config.yaml
encoder_arch: "resnext"
model: "encoder-decoder image transcriber"
dataset: "seven-segment displays showing three digits"
train_examples: 97500
image_size: 48
crop_scale_min: 1
horizontal_flip: false
translate: 0.12
color_jitter: 0.1
tokenizer: "char"
vocab_size: 15
encoder_norm: "groupnorm"
encoder_activation: "relu6"
encoder_weight_standardization: true
encoder_depths: [3, 6, 3]
encoder_kernel_size: 3
encoder_stem: "deep"
encoder_avg_pool_shortcut: false
encoder_widths: [192, 384, 768]
fusion: "cross_attention"
decoder_width: 128
decoder_layers: 7
decoder_norm: "layernorm"
decoder_norm_position: "pre"
decoder_activation: "relu"
decoder_mlp_ratio: 3
decoder_head_dim: 64
decoder_fused_qkv: false
decoder_bias: "none"
decoder_qk_norm: false
decoder_parallel_block: false
decoder_inner_norm: false
decoder_positions: "rope"
decoder_cross_attention_every: 2
decoder_tie_embeddings: true
init: "trunc_normal_002"
residual_init: "scaled_by_depth"
optimizer: "soap"
beta2: 0.95
lr: 0.0024
beta1: 0.95
shampoo_beta: 0.95
eps: 1e-08
precondition_frequency: 50
max_precond_dim: 1024
one_sided: false
adamw_lr_other_params: 0.0011
grad_clip: 1.0
steps: 6100
batch_size: 64
epochs: 4.0
lr_schedule: "linear"
final_lr_fraction: 0.01
warmup_steps: 300
weight_decay: 0.2
adamw_weight_decay_other_params: 0.05
Rows from block 5 of the image encoder, named by matrix and row number. Rows with one number belong to one channel. Each number is 128 + 24 x the weight over its row's rms, rounded and kept within 0 to 255. All counts start at 0. Numbers have three digits each. After the name is the row's rms in percent of the matrix's.
# convs1: grouped (8 groups) 3x3 conv (encoder.blocks.5.convs.1.weight, 192x24x3x3, standardized in use), inputs within the group 16-23, a 3x3 kernel for each
# convs2: expand pointwise conv (encoder.blocks.5.convs.2.weight, 384x192x1x1, standardized in use, transposed), outputs 128-191
convs1.4 108:127145177125090152102131159140130127137113131146108091130167157107120131085144146138098152114123142147127120111090122110113094119093105114114133137150089115137151140108124146165121128109110164145154114114136092135135
convs1.5 123:145118156184086150162129110136088157189108100124131116102126123090119150121101142125138140130128156133121125123110123129136129122108130107147136110106171145101141110136104095138142138113144094137102118107143177088151
convs1.6 099:127150124180100114116132108138126135134126133164132112130111118134121117093103132129109145132120148117121122166125141113120089094108153139137107114133117107087118108118088106184137137110143128106118105109146156152091
convs1.7 107:111163186153079181152117164164104123143150141101126091134145129085121116107118149096146143109117144104094127113129114113126098131100123124108132128106126143139112116143108168097146127119090127173131089126145130140156
convs1.8 102:101154156062101154136082219092137090122087188142121129127136174137076128096122151125109099120102125146153150145103141149121101138133084154149143154146116131132137145120139129141119119151128129146171103102135094145137
convs1.9 113:158099121072157104157145090135117141120134116121136121178133127135103125120164119167139138113151133095131119108131149138116134161085137094160112130120137131097123134179118107123119131107158202157139106129149126164100
convs1.10 098:155154105089129155162147095127152099141177178109101138139072139114127095150138120145107119108114114124131130164115141099127135113123151165117127141112116117121137137119116108094123117155155099136127110102116128141105
convs1.11 099:088099115146143119120174132144141138144127136126145137109141145174107120143161127106129141148109086110130109116136123123147168108105135121153107096137112121132149137122135088097090105162168106105109115112132136170133
convs1.12 095:171138161133102143175123100088109116135133129143117094154172154118059157107139158139126135136134133141148124112142115119144113122105112153121116141118127089140109124119136139179147087126117161187128134137168128118138
convs1.13 103:149127151089124148173106145134154133101108195123135150159126114130119104089152150129101133124103154118147152121153137129118153121150088114156117121126137139126136110087127117135095116150148140138133092111149090113191
convs1.14 103:119182151126092107077137118145118156105125133090138109159147148177101134133143132120146116112126130146159142125140089127122120162140092117123110146117135144143125128133113136115163135113116141158130119113107126148118
convs1.15 103:163150117115132102134148139097117115125147105125100123170161096172120121156157158147126140100123140156142116124111145134131104057162101143113122105126138118113113108130145111132144171115079182164111095125107123110120
convs1.16 097:129085126131153176083131152145130115124136104121123167125113117127149204111068119127099135151139143120134131121143140154116126127117109112163139140126131109112127093164173157142108144092143110116156122096177078108160
convs1.17 097:120168162141130128139139111092156154115101166156145152118110121128149117160111134130138104135103130120132124113081099152145107074135112123104120129148108098139095142147163103095143114150101120162154130108092115145137
convs1.18 102:095071116109118147125145124120115148149145109123117103092130116145155127115109122102139110166135152123138109129165149088118149122096138112166122144123139112137132106166122123137100124134172094087116126122132147120133
convs1.19 097:181120129105103164109152106124147119127090118118122119148134108137099110139104107135129112132109113132147120121158120118120169129106135118143139126117121127137143110117121136152143141166139152128117197096122164103123
convs1.20 115:155106150146158181103094149136095112106123135121130130136149132138117129143180108148124133120132133109110118129138120099098091111138136123108137105125133141114131165128117128134110150140161100131160171124139137162097
convs1.21 105:136153106110139109138118177077160131089099131129136151182132113163151094135058125120127091147125139172114152123114130110135149145162106160139158124138127135122123125082089103144164140138141118144092177146135143066146
convs1.22 093:122185122155082159190100118141146140096119155123108137161119123097162152147140129112164141106137161127123140096124137104117111132135147137103114114127082130123155153116113111154128106099096185149122102128118135083132
convs1.23 103:130119125091122093154174129135117130151102149198105159111135145166145133160168097110094133124133121162130124149121147110124129134145141153147111081132137110111144129099137098161061109102077136109131135106101141143094
convs1.24 097:091094114153103123131100108196207105159121134098110121133114109130127136113140140094101124115112105129125074144118125151099112152122114148101120184158105126134114150152123081121166111133156115102132150132128139160141
convs1.25 094:100115113135125128118126105178203184143180171147130149152151150136130132134119112129074071112112109160127131154149131148143128121126130146126126174165130128121093151146156138144169150164138109133119167134116127123115
convs1.26 100:127129114105133114177122080169171141133112130137093140136139134133106125123120126152157133086143127148101076121122109119128089170155112099093127115166125178103120181165161146125139160141156081098126151133149119138138
convs1.27 093:124135140100137167130179128121085126178108118139185092147114132117139127115123148151126179132135164099097098154121098154126152097136133087113149162085117178132092107084092106121138122125164097136146152150127103140115
convs1.28 096:113113158124116155111100113069120139147153093152130124127150118130145163143139125158121090132145120116078165123138141122115151146119125080169171110093144125124145115165132150118125131155133143140133142126112106137137
convs1.29 102:154120123115124101099120117152103159144158175120139122118120111117134146118127140120098142111117098081093104132126146145140118147112106154158120147171124157111118094083120111087128136119148175150134165132113150139116
convs1.30 094:118090125118154111119141124166163145182090133169142093123106128118129142155124159093096128120117126115124136104129104186139145131128105141141081184131081181108124168115134176143146139150133127124103145120114134098109
convs1.31 093:171137162102147135116110111120134134156121107088165105181144141103115093112132147121104101168118113094130103163120090123139161118108117107140086132121112169147071149126100154143117134134156150124123124106167125147135
convs1.32 100:128136102127143123134109133139148074147126093114100120107125138127150128133121141102141104133102190111123120124113106175130123166116131143103107110161107150103176170123166154098141115130126126121118148129138136141173
convs1.33 105:153127129145142110139159095122118128143092103205190117148136128133129119129135111134093121160137113143141144114106113124111102111121128095138129082086127165120141145151147112145157099128167126154125124119120136102133
convs1.34 094:170127133098134119105111142170087105104185143122194182122133118115129129145134122196148133110113139149116102145135151117109137147124143131104105133128090128170151131145166120116133129132126119119134116120124131150127
convs1.35 088:138150106133118122122105126118184147125089143203148103127136160113119137168147158133115155117124162127094117108166121130131102142147055162113135099145109096104101131139117143119113126138164133129147125126128145176139
convs1.36 092:125139140118129103155126111103135121083120111141152120113112110120133137128136168168216131113106122092121088123134112122117090139123102174107118151140085122115125116118124149141128132110143125126129145109105140140146
convs1.37 101:093099084110116118099111098172129135113119137101150087098084149107112163162125134148173082137170107126125129128098151107151110120149124113134138104144126150109064103123134139119146144150139109131151123120112157118109
convs1.38 092:143116142125132138122107097127130103163123100178201150155148130129103147108132138125099124146136147172129116098136132116144145125136154119146133121098145103138141133148148152133122096101140155131119103125119120135171
convs1.39 101:108094113104125079121114122152152143145108110103168120103139121118128134131146117101104103099132118095127141099122166140138112107099140122116164208120139149120101115088137119156103098200160136115139153137172113111143
convs1.40 102:120090111141125120145077086128136139093133140117173104146107105118124146142115131133100113175110133132131074110146127125127111101115114161105112141182116088117116164172146143143126123127157113128147115145113138129131
convs1.41 105:137123116123130160144101143093159126103105189128096159133125125133120147131110131130119081083121126083135107101131172125153160112123112143116178109137160101156164156161139128121113144140110129130134129151097120142118
convs1.42 099:101136107132134141132097077144140114154156100107061106160124155127146132126125149175129107103128094129093124103132133120147109137148136132137122064117114140134108110139122184145139165168131147157142107131133140113118
convs1.43 091:126168132119146133140144139131106136133108116152158123150142108141107137136116136167126114126146124088108108149162124109132116126167151121138127098098098140130114132164133198170165161123125120131118112096120116146143
convs1.44 101:122108094099121121113119097161123086128125124118171116127130143134147140120148095077152096167091142165087149167144089119127139143138123128175139116118154088116101181151119160159129139116143128082125109148147137120124
convs1.45 093:141165135133132138116176122089135087118163117175165171120147114129121100134121123112082104134096064151131120137141141146180127152117115094096110154165116159155135156122121133096145120132106127133135136158142132132089
convs1.46 091:115106139115111111124136140166145123111132139161146138147139134136131118161139152153150138155120124112094112132131142150152110147134130164153117078108123136098110088094126147159122153172152145195139104116120130114111
convs1.47 096:135119112111166138134111129154095106164138115196169182116116129132154152116125125142140102132134169089118114127136123137148132143148110128104106148102084184180105127140123113129130111115125116146128126121123179133139
convs1.48 095:131151132107105155119147179171149145131119108120142103136135140193126127136123124135098167108124156040189152104127114103134105146123138139147161157133173152149130146108102139151144122101057136127133125157151152143156
convs1.49 098:125097156169151128117109141075126175099125164132101163139134118110098101125128127158150129163177096158118133147089150189159102096122159120134164115150157133136118159073127089139087129160095137112117093158103129137100
convs1.50 093:130112076121123138126127121134118170083090114142119103174153134102106126122099118087119162133073167151123129091087130098167085083143115145162142138146142115121141125110119107099156148157127091144094135131122126129094
convs1.51 096:128136120157151169123096102133100164160117148133104104155148125124122103131145130091128100136106118209124205098077148151126185148141095128135126134095138109141151109135111141131109126113113115142119149120120087119159
convs1.52 101:129133117116115069154100133158174147132144127114107100121136123129126143149104114140100089154103150152148175113194158123098158107125120126130111127130131140148118112076104097121141166097169133141121113116124131146121
convs1.53 098:148142149124128094086099114137187163123124175140107093144138130132138122143119141104097135114120122147167212100121151125127145143133116101154131149151112128132104157114126137128098149108155150132128167123127143119150
convs1.54 105:121142167106139155102107101114189117171148171138140178122127149136133135144118174123133081115129080112102111090154121064139157115164208127159112128150101155137129107156101119153108121114118114117149137144146159130124
convs1.55 098:120130099098105137108135172163143120132137108126120126129108154190111131127114104151161196134110196098111123104106153075117154099167122118131133136133124120126104105104148125139137118089119158131140146128118131151119
convs1.56 105:137120150110108154135128118138103160136136201115128125123116146107158123126123142112151106107169125124146068087095125105115220106113131165136114155127170145148122092122124102091133156088118144135111157123141137148147
convs1.57 097:110094095116154130142122131139120132141127113128119133143151139154121119138104112154174184059150145128141120113139119118141170122123126161123125122142139139107119113095086148175141103112130144128124119131120132124118
convs1.58 104:115110158080128147148099113105132169102119124115128133132161124116111125129126107076117106144134109140199141107160144140167126111124105095173147102109133147153138135115117106129109151099132128140125158110111087149103
convs1.59 102:115119108139136128102131166163152132123144113129099146117136141148123094130139132154125175137126172141095098150142171164135183105109101125133139141129141124129136109123115131135135113112184153127124125130093142137113
convs1.60 095:101109147107131173105097137113152146134140202068142147150131135104143152101133083096120128131144117108201120099147168108140162164200136110125181131139121145137128136114133119135120128092142173140136140153094112154143
convs1.61 099:147108120168107111137083115113133125139155143174151107117123115156135140143136136157154131175104149196123102133110119173073108133089115148130152134121154136147139142101131147110087168135107145140100135136134123137172
convs1.62 105:104131107117170087186124156119103101084129094156139129118134149154149147114109110099181112140132145123144079109137111146130130151097208116135121134134111138128154145169116130155077135079151096122124136115143125101151
convs1.63 086:105105129143139119145106115132097111158142148136140136139130133123103160141127108171130113223071103192094125144133111182147096110136118146124142154139130135139155110131095133114098141129102115156164159133121150124155
convs1.64 095:126117086110131126128103175132142134112135088110132131119111120136138138119118152074128224127137186123122114108086163092130083115161113108131144116125145121141120095106089144119157124142185142130151106153118111114107
convs1.65 100:114134118121137130139135090178107114073162116118132130076157154136145131126092137121128110143169100163146093194159118144148093141084115130164142130102110150124120112160108119117134177139150114121139116141107116132135
convs1.66 088:154130110126124100137156128138144146138128069096124131121100109135114155108119124136117173153167167114159120107113150165151091158144158124148119151142130145124116089068104110117112169164138116108148140134143114135160
convs1.67 096:120114122111147140139110156128130102131115074119128137128126126143131138113122108104111246166102161136118112117086130145174116114125127131155086123124133147119110076140172158111161136120130160142128135136097117137118
convs1.68 091:097119140093135126144138145137149176135095116140127065146124154142142092156109113141111151110108156134165174083152151119156144201098090108139124125161105126122127133141121108110122147140161128141138129106129122132124
convs1.69 111:115114151087120128110076109167174125102136159106133100136135146137150110131115117124128169104106115095185228142108157100118146139157113143140138123102118154117116118104129119135138115119119145118152142116137115130155
convs1.70 102:157116151123147110132079090114145137148123128095128133130145129116126115131134147098158135160084094180173198131155171152114140120132113097144165111128148142122131120121150103143093125091134108131115123132146127142144
convs1.71 100:172123097123126104155192121134135138161128134090120088146145115153131173125114123110143065074121093076149141114123136124117070123146134097173129137164095122163113126136108134093132145147161136122135127154146153144136
convs1.72 105:135133082134124141137134125126130117123124129141159128154167160120138120113124082126147118149149116113126131126104131094085115172164115109131110119122130149148118104110113096116115154131092106084105164136127155148134
convs1.73 102:109128123110104135114140144118127106103133125118144133124132125111124093105162133170129154096097101110123130130105155110122135155140106135140145108137111119128116102159135148105132142103093099087127145098154141163120
convs1.74 094:098121136100139115107121096103130132114128122131123148096127116132139149128142155143120124109102144163101134100138107121142164142126169089132122156130121136125139174090087140126115085130156161124089111111146107147139
convs1.75 096:112115141156128127117156185100097170106108104107141187121113156116117132131096150142154133130102126123126116174124101129119118139135098125132101124115150109112113107106134134145117116159093132151144172154093163176204
convs1.76 101:130170098132133128077106114111191169112130173053071126128129131135095116101185184139127124123105119143129145155099131156140133166126126103135137129142120144122113136083140110152124153102109121078124110118147131090112
convs1.77 098:108077163112158114104124115126124140101136127109126132147129115118131106115155133117138165160141114118095137109128134133103142121128142101140125106109149118120119076159113118130132167144112193124128148092096136161117
convs1.78 107:112131154129108161165110121119136156111147143129103100126137087153108098112174123142155127124145117121099146157094138149141135131132132127145109138106142127137121101096200151129158127107088110104103135161138125125096
convs1.79 096:100137154121099138158147145111146123146101084195186153091135121104153115083122130148114120138152113111121112138140113130118115140129129109128145111122112135115153128118151178125134152112131182132155195089122173108114
convs1.80 093:104100108101122174112107131129124147109162143143146134159145141093134135119134129158117124139136133134151146106128107152151130139132120101132121117159138121137109158135116123129088135166122159152115184116092177069130
convs1.81 102:148101114120101107146130121113153133179117092139102144145127138203155109118137139111138130129133141148117145135145131117123103113135096130151111133132142096140134082098149122146058126123119143116168139119176145148132
convs1.82 098:165110134098121125159143140121071124114139115154144117148111133140132130124117100097106091094103104130136127149128108136107153113117152170126129153140134092126122141121126135154176131105152098144100139151109113154112
convs1.83 098:145129122116131131146137132139126133124137151149097152135114097068104087187112177121113119103100112120116163123127141122122103120144150122138126147116102156111146126105152153169109144138110123136144113159181100135199
convs1.84 106:193119102125106119139138156183172083100106129093126161132154122136134140148136098138125118132124139153108110121132112128135117119129147109142096147117133127110150124136120092152094106128140099152144110127089172164103
convs1.85 103:116130171136107133150160118118118160123171139121075072150082142146117124115066099128114130140118121099098155142140112143112116089125132146115127125143113111133110108158135131161121122127135147118149099126145137107144
convs1.86 098:140108118143110131098123127156101110112119153078132147100110181146134119117111089131124135123113143143140172127123151122158143116111118103140112139138158147110121168110125177114146105140140132171203120121127143160098
convs1.87 092:105114118150113106112143098074117128140102137157132092115123122122173127120075156122140140149124120113136109120137099126134124126144146116125121128132131164113118179126124138132140148141117177142122163102096124116166
convs1.88 097:106101142146110130141147101146106148175150096135141119116122104146105147103124142140139148115131116118136107146104144125132135142093130132105133145134109113132136176220103150117120116121118137131109131098092128136138
convs1.89 096:136112128157107120132143118135109119140106117076127150120095109136143137123129114125138148136116149152144143120137141123160155126099130120116108145130112137138152129125092164090142138128142109123165138101151081167092
convs1.90 105:172163135109106134104079137146173164085105130102077136135138146111129159142111126133138147140127145154135135138144121146140137139124129121153124132120128117121131100096131101139154122162141094089117119121110146153161
convs1.91 113:140085124166150113121147148155106115144173119122116145158087109121129115114091103136128127106117118136114124108141136103116114150160136151144128126123118112139131174206089145144122117106140141163113146152110132127140
convs1.92 095:160098133106129117121145143105105142097109112121126164097133160138108115116124127133157127149109153114127109123124096103123109103088106103150135103116083126111129109105134129117144130160104184124148130120121110134174
convs2.4 101:139110149140130144136101129112122086152119127104126151111156136158143112115092131107123116147155123144138190120146138142132125129124114159112145137157136152229159133144120150107126103150122159
convs2.5 114:091085102115111140135141115146117113136174122155091142116130092132168154093141115079164150085137108156094108105116130144145132109124118122115155131096132131162155106149117117207166145094087116
convs2.6 100:121101096152128187145125157113084151086107159173105128115128095146091126155154118114122122132145131107136082126118125162125091186106167161141133097126119117177131147136162170163115144137112096
convs2.7 107:160118171117110146122130100107105114158109149181127144080137113154178157125105141152147122156122168105158157120150128130129112166108088097112170159169129174204120124098133132140131083098125140
convs2.8 108:139066093105129124137103105113139161120133152184131149120163133130158126106155110125102159191138150105139140089169145117151106074124129131114183120120101142177112116119148176115144110102125188
convs2.9 106:139133142134146148136144108134174118148090083122156157160136152103140141125121134108102129171098126126133150121139118124145096145127127152137103128117154123170116132155101108151152099114122168
convs2.10 101:124162132147144162118093126096177136134118163094124133089145113133121128101162125093120115132089176169144095150119139148104133105088132133133082106132085124107121127096120142188095165167110146
convs2.11 109:140135110096142161143077141108090120127113120145189137108145095105105098091121136107118109150163168128151121125138089115127171130172156147069083087144134163112101151105114091125139099154092127
convs2.12 092:143121137124149146091092148132117104131139161084143117119125179160117142090119120162093135132073165136116104115169146087120129138143128070179176127134128128144107141124149151139149138121134157
convs2.13 107:151091123110169072117114112144117144136124114124127129120152141142127119121132113125099128129145112117200143148130094122115155149141146142118126133129145120120099078097163125077124111136158182
convs2.14 092:130156147113154144159136105182106142137108099108086128141123136125124144113156161165093122166117188159110145078106174125085151108152104101086173123114167148166130121137127127168098089138138199
convs2.15 097:148141119140177147139115147116142109155126132089153137156104098149145106130137138147123162139143132177149171109145126143124151141071117178141183096127097128158133127149140144135147104155157169
convs2.16 102:106136109128105038151090112137123142152106132097102110135106087106106137117111105175135146112173168101109121115102131047142118123087106126129140124127110107156132154127117120101125136157127163
convs2.17 088:137138115146128134109096147115131156157113128132109099113106115131111122146090151122107125136165089156180119131121140125112157105070124163124144076108109160114143138115200168150118173089154099
convs2.18 101:125164144099083127133117182108106093116142119136163125120152114136107110140100142121108092136156182100105130127075116121118140108145184127121166128122146172132102111160135125085116147154120144
convs2.19 097:143120133120152111155122107124099152098138128120145136118131105112145127136145149125131146170114139066161128161122108141162129155201136128146135116127101136107140119130120142133071130114103096
convs2.20 103:117109152108130111135094118157155133152128105110089101161145147122104124093125134092092133169184177132110155147163146121177122120156152096141153130105113119158087133107176180064103138158146165
convs2.21 095:153115142171093139081121116122099173123135129156142117140139103138131145114132123117132161136148131079118137145123100086084091167160127102112114134141132110132121110135090119091081182153129113
convs2.22 089:123113129117145123123139076150112144143125143153167101147098146132155121108112127127119151091103153121100160110119103200127137108109097127127140155124120132137120153141130098113119103132107123
convs2.23 103:135124159118128105115125115131106117134122092134152148100166162147093124083128098105145151099125150128169114142117137088112118100167166103128104140148157180109148131132134130156118171135140099
convs2.24 101:119111131128183109140163114173149163134129105159131112219136141145131130153110125157112173127102125077154111138139120204097161129096091157089139145090125108114139140144144099151143123113115157
convs2.25 095:098086123080118127132201135127103119154144110175157077168117138154144126122099100111138158131133116095100107134157125171112112128131124078126184141110135128137134105131101112147125086140107116
convs2.26 095:135128144114127112093113120191118127089110105122112211124148177129122090088131108153125147100153112159154177156127148140156143120097109106123176088127141119142161089088160119145097158121133114
convs2.27 099:137113129104139085135116161185176109143173088140147116184129117146127144169187123122129112126127139145124167139105139153158146140100137118078154128110141132121118124125151126107156151110151120
convs2.28 097:122119090126087129133127116127134146114130157130110094107123125140123118150094107126126098121127165083105149136113176121097150145119121189120152160143107148133117143110121142140134145141130155
convs2.29 103:123145113104110153142174151109119124095102144114106091143116134118107122142163176103122136132107107150107128083110108099087065111154144146152114110107123153125125137148111101192164114074100128
convs2.30 107:143085107112108122127146140112143122153138105127086101145123120133168113158092141123101141124130141146122149123150146100072122140153139100117134090130111097129095107149128121158153096182178118
convs2.31 093:138154088135131102104108117159134124148126083156114149165176150136137115110129149122074135118092132182150141150142143121128110116148079163110132156107124175099095102127112092098144156126096109
convs2.32 093:149183105122163129108118165127134122141116177170075090146115118129105166141094141134122108113184148119125087121122094156111117133103155133130127107129105150119139116103130162127114169157102113
convs2.33 109:128132131160148124107122130104104068127149111136164140145119118139154120090044114143155122161141135095152139097178084112145092137123164135110112146217134134145130139150137146116149113133196137
convs2.34 097:108114151168146137124195137135123111134151128134141126137183159070099145138129107129163139132147098121119146141141139139076118131109126103112173150190132109111132136127125113160142131160137084
convs2.35 083:149118072121104154168128128106135134168135103118121189099124083167144109137160126128138157152158118164085090142139186115131177098153129079079139104160112097157116111132130151117149131145085114
convs2.36 095:190170107158083137122166110112158149162147180140082146103117138116162141143125117149144152095164109127093142158128130115128125149140147133119109114113105102130140148120115115155130118144156178
convs2.37 100:164124107138114151109121087152113133149148178119107136098112159124114120119151146114095123131103124147111133133126180104073115139147112120152160105117123122136167125100170164161090126158150150
convs2.38 078:089153136145152138114124118145130116132156175107107124121158152151109119138102120124170092162118108133166128121120110110153106122127120110150116136184098153139152107075097139126126104140146129
convs2.39 092:063129106173170103082161111106173098156139130087122119151110138103098132152163131175145168122122116126133177114117111105186103161151121139143171112118125115100171115142119127146134101145137157
convs2.40 106:140109169133096134110133137088108116125143140184148123132123087140130129126107098140127128114124124110158125170112142150135122127038117146111170124146100164134136136135139122150103167118101131
convs2.41 107:087140133105102132086128167115135129087120161124150131104090132141104161117107127140163130115144101132121156133115136153147173119123181132154099163154145117102179116082142153124133138120140125
convs2.42 086:170078125155115107136128089116148101139132092121103081073113140118157089150143130124097131168181173168140151148119113134153135104139091124090143138138153135165128125131140091134150101138119150
convs2.43 089:162166121144116143173098096142139155149101132128104143145138089138119094122094110111145152162132123127143171184176090147150132102143158134155106115166136161135124115078128141163137140156111111
convs2.44 085:114100114190127117134172160133132138114135157138154121130102149096124114132141108138153158153140148155160128092118111139111120157147106151084159139129113124160148134093106168149130096109104111
convs2.45 089:155168132107134124114083124138118120121136146112107140097152150140162150094173088140129118092135156136086137113155116124119128131103106154120143145125109125118095140104109104135128151098132111
convs2.46 091:127159108126088124142115136092166127088148139118177088124063120169107107128097134129128167070102103148113163109148182140137139093118142137108089095135155118140129136114140123120152064128156131
convs2.47 110:124155081135144096111155132113099115111126089143147124109133131158099152162129105105127122131155106145102167082152128093143109147104112156120125150147135137094092126110086113111137115089179092
convs2.48 097:148131123138110148109125189128168127137115166100134132160124147147149109136146141128131158140134146141181121146133139141155168153103143135167155083145142130131103134118137127093147139148102125
convs2.49 103:140133159112143117107192115138141153160114140169114112134117097142099107126122108154102135120152123053196166097157129102125141141152128093103151114124114090148096129147069137110116091106134108
convs2.50 087:116128146114187090132119113099124103104114132144121150097117065127124132099088150075107103134140139177149108112124122198157129142170122121116134137103103141129150141138143127041146133124123158
convs2.51 093:119182137144155104113135157141153151071152119120174084130106096098136174128138122104092129152155111130172097132120102065122139116130112115109153081095092134139166143173168174128161138147133120
convs2.52 105:126131085115164096135050134144145096148134147119100139121106130122144159131134138089159100135123128169080119142104162147117129097135131100103123126089146176117139120115135091121160133197129140
convs2.53 104:155155147071123136123139164115103134142132155139128115098140131102123172101125151097102140166124164136123103131134188154107142127147115110148131133111119127099187173136114172114128101131131125
convs2.54 107:100123058132101142144094125168144131094095108128160157146137134146122110092127102115129141115169153129120116151154135126117132115135120145148105143145122132114112098096144177143165120135129103
convs2.55 103:126145076189121144125103133136111170106141158114154067113087111093155145125140114177112149101098142158077122151112137135080104113119141137127108124099101136090083151116117135120130151129097114
convs2.56 091:133157079098132089133113137103154168160156164137105136166108121095136117153131150147108118129098142137074128106109163109103110171115121105096150111128167127117131102120143151144119096157144132
convs2.57 100:159134123146121143106124116121216108149090147163114129172123136118126106138147144190152119123159126072138146115125064136118136159110137118137152113141107124097107138130144120111140129125105126
convs2.58 105:139160097109058118132134096119132142119128091122163161119133117138148131104095121127143123161148123086134111130145119139140111131116136130156148137165150126099166139165103103140129113154118104
convs2.59 109:144088102160174163123092124137127102105135150129115144098154161088152138131126103152121104134151126145151112099111114121121096147145159103180111132129131121101142085202098136140118162115131163
convs2.60 086:120153078124142103164128140174115133129130149160109166131144158127131129137186147151094140136086118103156094128139118162096128129116123152150127139140118113143150161127112104138131106154136071
convs2.61 105:101081089114142128140116138147115138114144108169151153119138118151146101113127134103133149155124126091125099108122109047156163103136105115106051113149147134149149130197137092134110101150152110
convs2.62 103:136097122152147114111111144140153087149115123106131160176079100132115155104110168118170103118107094113129066161069103070108131106119110102151116118139158098101131112123092137119163105117142099
convs2.63 102:098118139101132085079125143126138126089086132145130130089092094139149114158112098131108158119082117142115081101154153097159110111142156138123104116148131125142189119138140121125099111103124167
convs2.64 104:160100125143158172174126114140157120088120143136093140137118131128163126128155105106104133154140102155187083128147138168100116183118138127135112098099140158111092119153104102123120156104101126
convs2.65 093:147154118112115138100185181136116132117125113156098163101101101078160139146173131119155144153112131128106120140143103113111109130099119076128167131120126116132136119142102106161103137130082135
convs2.66 094:160121179132103109113118149157145129168119135153092120168092151127158136154133155102134106172147101126082096120132125119154138160142145114104083107113151173157099131095124121069155135081145145
convs2.67 101:155104085097145152169130108099110126124153111160144135087126114112153105155104149094150119141099115154113089139141138123097141132165109103112115108095142124138112140131088114112137100135118095
convs2.68 087:137148128129145120142152128150139160176188139144152126105131125114159183124119145114139117149209090112133151104148133195148129113140113161084166138120099150116145108142179151137136121136134144
convs2.69 122:198153121125158110144185146144150140117128152152147155135114105102074137146126156112127144116130154093152140157110113108120163138162096116074188148132132145104111155105121156145139156135145100
convs2.70 106:139153168122118125151138134149109105119115145123128134082135111144115144166114127151143138134130157119114106110116129134124168174132101150154116103096138132122148129119111130131119086129120122
convs2.71 099:122151102132130108125099185128138075149143135100109144147114065155117127126127150136152115132136136123174081188141155138129134141127126116118097140119190179109062121147106131116112149103130149
convs2.72 097:098124106151107124147118128143139107141126107129166125143157149128137127141128139131138147110074135112128108145137115136137100128150136133098201143136139120103110123124131133175151112116162076
convs2.73 099:114109155136105126139135161112098156154104139158136158120156143107110141147124119162143129121143143122132157143148110136138126113072143091152131123149141130157157114158130108121101139135121136
convs2.74 091:188084135079094115156160144124121132132124134163112153131127127111165140108086135155153114139107060145150120170131119125145145179143159131124070131126164104090141096129128160155085128151079138
convs2.75 098:108166104122103093065144152151119119126128103114179118110117150104125157112131122120165123081158181178104146111105139141087125138157101108121131118140144099130136189143131112169151119137146122
convs2.76 103:078165110166153152101098095109111087135162111117158139118148114140102129087175108158105091109149113123102115141196128133119114116194107165122123087135114112107086125144130131123116118102123192
convs2.77 100:154142107149152134138097165130100163117129147133145120137109109120153155154138118168145140146097055122128172124105102090151150186120128117116172146126122114181106111113105117131133080064116172
convs2.78 090:130175172126131099110094144165146085150138114135100168125098097122095144147146104145137101121090141094176109110119139124144148126142153115103146125131161126165118141143177117137109129160141143
convs2.79 100:156141133140094116159139132130133089156112099140105089120119132128121127148064119121132139109121074147114103127074160121135108152145132146162089137107132133106135196131146114127133130078109152
convs2.80 108:160141087133087145110139148125113133125114163118103089103132145100152111170100168147141131156112114116138149186121144157149118182095168168124109157093125140118118117138117115146108109129105095
convs2.81 092:107154138133163137112127144136134139177124128112138097142135129157123155161146150157088142154082100126131139139125118091155094120130165144123115095123162137114128118090085139135111107084083140
convs2.82 086:145110145098090124094131115157132121135155147111107155151133166104153133147141122131128173128140159058152128154096182144115144127135147112144132150168130092124084154108138112125174086140118102
convs2.83 097:129090084141146109100165116141121129119086172143134096123156100119098119068123130096146143136104129162114152075130108114172156134149129101149170162122121163122163130127118139136095150146134107
convs2.84 111:134079169082168167170117157127164116119118112101130111158134097092135125100153063162098091151113094135084137154146120142159156111119145155108124166133101101109125116138132117142145149165159152
convs2.85 095:111134113115149166107108038137134098140111116101155112096124143105096128133139107121182121144083116094138129127099145155133123165163131063126116154129155135147119107150067155124119142147107141
convs2.86 099:172157141130074118170122131102145112068126108137144121152125155113126140124134125115141123188141157132097096149130164130109118135121150111153153123116112083124113118127143146156149175152118133
convs2.87 096:126160125163107081137137118141154160148108118108155102105129104137151140147101127131108131134127135127104091161135110129160169134167104139115094102135152115106174097139096126105157114159131151
convs2.88 086:147123119094128097128134141102142144147141107119101131140128128102149152158130136165132114113141091076100109162119140052121122177082103151115100091163114162080084124160139117150139140107115101
convs2.89 091:207141133116083117146113108125151123127155142128142173122110115129135133120115096138148140173136122091122117118129104145139145173080151107117139116124098091122128111139105129121093169108107130
convs2.90 127:079126186125108112105112104123141105151137090109177129136128126109154088101091144154125115103100115110100129137107068135109122090130114180152092151133158119118135109140141139154181090116149181
convs2.91 120:073122140097108111158118124125117125125169108131189094136143141094135103145124123155141131117158114163165149161086150114147121093119202169132068134123171086117137128152108139101143125122134116
convs2.92 094:100102086128136115110127076153089140125126105074133138150144127109124150125148133149129106125114080121158113138096128103106128191109140154159171108149119106118104138141118112157106121132124151